{"arch": "mobilenet_v2", "model": "sound classifier", "dataset": "melodies that start on their tonic, played by one synthesised instrument", "train_examples": 26041, "gain_aug_db": 10, "time_shift_ms": 100, "n_mels": 64, "hop_length": 320, "input": "log_mel", "spec_augment": true, "win_length": 400, "targets": ["pace"], "num_classes": 3, "norm": "batchnorm", "activation": "relu6", "depths": [6, 6, 6], "kernel_size": 5, "stem": "deep", "expansion": 6, "widths": [40, 64, 120], "mixing": "cutmix", "label_smoothing": 0.1, "loss": "cross_entropy", "init": "trunc_normal_002", "residual_init": "none", "optimizer": "muon", "muon_scale": "spectral", "lr": 0.017, "momentum": 0.85, "nesterov": false, "orthogonalizer": "polar_express", "adamw_lr_other_params": 0.00072, "grad_clip": 0.5, "ema_decay": 0.995, "steps": 10700, "batch_size": 64, "epochs": 26.3, "lr_schedule": "cosine", "final_lr_fraction": 0.1, "warmup_steps": 530, "weight_decay": 0.02, "adamw_weight_decay_other_params": 0.01}
Rows from block 8, named by matrix and row number. Rows with one number belong to one channel. Each number is 500 + 25 x the weight over its row's rms, rounded and kept within 0 to 999. All counts start at 0. Numbers have three digits each. After the name is the row's rms in percent of the matrix's.
# convs0: expand pointwise conv (model.blocks.8.convs.0.weight, 384x64x1x1), inputs 0-63
# convs1: depthwise 5x5 conv (model.blocks.8.convs.1.weight, 384x1x5x5, trained with AdamW), a 5x5 kernel
# convs2: project pointwise conv (model.blocks.8.convs.2.weight, 64x384x1x1, transposed), outputs 0-63
convs0.156 077:497463493550527509473470495474495520482486485557541497518475501532506538499523529515467489502540517547502503490488528485503502517470455476488519449496447522467523511499489473490490505505547504
convs1.156 117:486474494502484499511519503517526560587513521503506522509500484488498515501
convs2.156 089:487530467496516491520468471539482487514529498466484473439545505485476479497476531546465509535497514492475525538518470501464520470515492462520523499481498510538467492487467488536520489530510515
convs0.157 126:488515470475488475509492536499496504452508501515469455511524522463495502513491548537483521465528528447502483525473526508480487451507477552509492507509498502490471505435484504493487488447500491
convs1.157 083:480470499510516527502498519468566514496490449511491481507459482470492529508
convs2.157 123:465493479454533478531500520521541503466526476484514487524504537475475479529492482559492452494522520506500503483547518498475468524487501523490485517484510483533495475493506525477421492515496491
convs0.158 091:503474494479514482487519527447531533458509507495521499528504538490532510507527526540534506492525475478475514494518492464464526428507517528475476505518483521478462474463494485492521501510543522
convs1.158 096:497494515496503514487494488493535521506483447538500514457456522522493460456
convs2.158 090:490461508503536512507486517510544505474511521538506526500502501474451561518495494467494497489547510465505521493534509467463505488459526498458492522539513506497472477512475464487466469477458490
convs0.159 119:488504492460536490475484512496515514560489519520557489495493516504478506446473504468470485506472476489467515560477500517469482492469495504518515506491502551528535533483516447518497512520508476
convs1.159 094:512500516485458505495505522471518504493557464535474504535450489500494517470
convs2.159 115:465524473462470474499485515535463560509479548507463468498517532512472494510464528468487507515493539513537528492496480471528480491501470524479463537484491489511550505486492466503515490496477488
convs0.160 136:468495491475451517469504518518495479546520496544558498512480528512457497504489522523474534510511497510519477508486478470487515499473500460489492516544487481487536514478474534481530471508493431
convs1.160 091:511502515492471517487484531480523485465569462505481466531467509501506499484
convs2.160 141:480490527496489503481458524456489492482550484483507481468486459497482472460517493525497512519509473503454515519533519495498535527499497491527492458544558521520519539524521514510495482502558519
convs0.161 108:525494479514497503532503502471511490505509530542506519455481479519498561496491532490476497496534524516504515503543487478516518487461495510453502510449473510540521566479463524499490526487466529
convs1.161 100:494472492500493535502499478489585505511494545524501461504521496471503495500
convs2.161 094:488510434520481505518510507501523523506469488501500463492510450502510515458455491495489498514527490536519511494527498511555524545540503463488473492503509484509476542480440519535510465478509494
convs0.162 095:535507515538483482524452514457446494522474512506525477512475497544493528526516498513464554479540492510509515478505478508542493527520483460480501478492507487496492511446485479462466512517522517
convs1.162 108:495492493477516509504485488506534515504514606503507485482523499496489497505
convs2.162 094:458503487436524470500534409490479537498501496496517496527517527518502535514456496490479512508524525503523536502513521512499532519483500458471482503510500466495512525483516471535520521477487496
convs0.163 116:459495490516491455547495558465502490497469492484495478477494536511465509477505508485536522458512517528496545485516520503469499504502498491515539520472491482528516487471522526482432480514491457
convs1.163 105:497504496496500465479473486454457455463466472459482476483474509494498498506
convs2.163 090:480467501470518501473467514486524504461521502521469487514469458507495508545471483495515516528485486508533491551476494458501483536515519540532538488480472510487562490489481488519493511487470446
convs0.164 112:526529507510524506542485503524508484556549482501488460497541505477501504468533504520476482511518475485538491517533478525459534472490470474490538508462520547509482494504480469522479492523473466
convs1.164 094:474450488468479519502492492496576499513528493525477502505489489463494482480
convs2.164 127:506505491510499491520513553451502556499540488491518507480534499472519478520515472506485500529479536450492440472503518523461541514503508473511506542501511479488489500488490486527487564489476488
convs0.165 097:499491547482505491472496553512523499469492488495505489497493495473526512520454509493492506496532506543465567478483494516469471459489518540462482483529485540505507501512532547501528487458472513
convs1.165 097:469468430466482497519516506505495544512480491490507511500481448499503479486
convs2.165 095:493516491462497477475450476503495506487507538495494507527492474519475534480525501509473517505492532513468509508517439473470474534538496494481511526471506541538547551466507511526488498487515451
convs0.166 077:467483531517494473526493521482529507512471526496554520516530494539509516560514526515541482513496508525514515527470486488459512470516491497505524478472458515522452525495529477522484469550512496
convs1.166 090:506489481506506440505503509521446482534538549469475505520511494512489512510
convs2.166 081:494522506542514498571451497521513535497479503566492509505533491498530516489457521468439488498490525524507522550485500494497474506499502493518478490497522465492540505530518466471505498523494499
convs0.167 106:453495445474546499504511509478481445509528475494489502531514518469511487482457545514471484537514528524492485538472497460511475475488515472511516499536531499468498458520481493484482529488476511
convs1.167 093:519485498490478550502514479431530509503476457495489474499517479473495525514
convs2.167 110:532533459479510546490537499564502468489525467512493497506519507493483518480487498500515456474535507511516522526499527494483516473468521561488433500491484493479489494453510517493465509482492518
convs0.168 059:498508478509522511488538501525506505529497490506504514517501497475500548489500480447524482483501503539474492502497491504452462468442410509525515531451488496517466499502505534506499496464524491
convs1.168 089:446481514487509458504517486517455517548525524476476487510524479483506500528
convs2.168 049:477521471509517516460491526514457509542476469457514508473456489480505452510503570534495487475493489475487513488541476511493520522464498507475528488504495542464522508493547528497477478503499516
convs0.169 124:474513489479496492514529513483539499519518481518491501557498520481523476503521521524432520508506491476539538520577477478512535500535490474503531487528474463491498495510493528536472474504482499
convs1.169 095:492485505479515555505525488469567496540485453505501494493482497488510475501
convs2.169 114:466470522530547503498482474503501528415518507501512530464513505471515514483434485495469509499486529490459479473486509471468495489475525515473465520485534512527490514489499501497452512490504495
convs0.170 089:511496544510552499564530497494482487502466521472521505491472465505507526500517536464514481491481513502483497508505469475503453498458503503525513500449554531509510495479489463501528484539520536
convs1.170 113:486501518498458465513507486454452520490484439455496494498475500506500506497
convs2.170 083:512555489492502457515519532521446516525494526494514492507516502487508510487506581500484493506464439513510520456466510513490523525519521501489473468525495492513525483474439474501510504487491491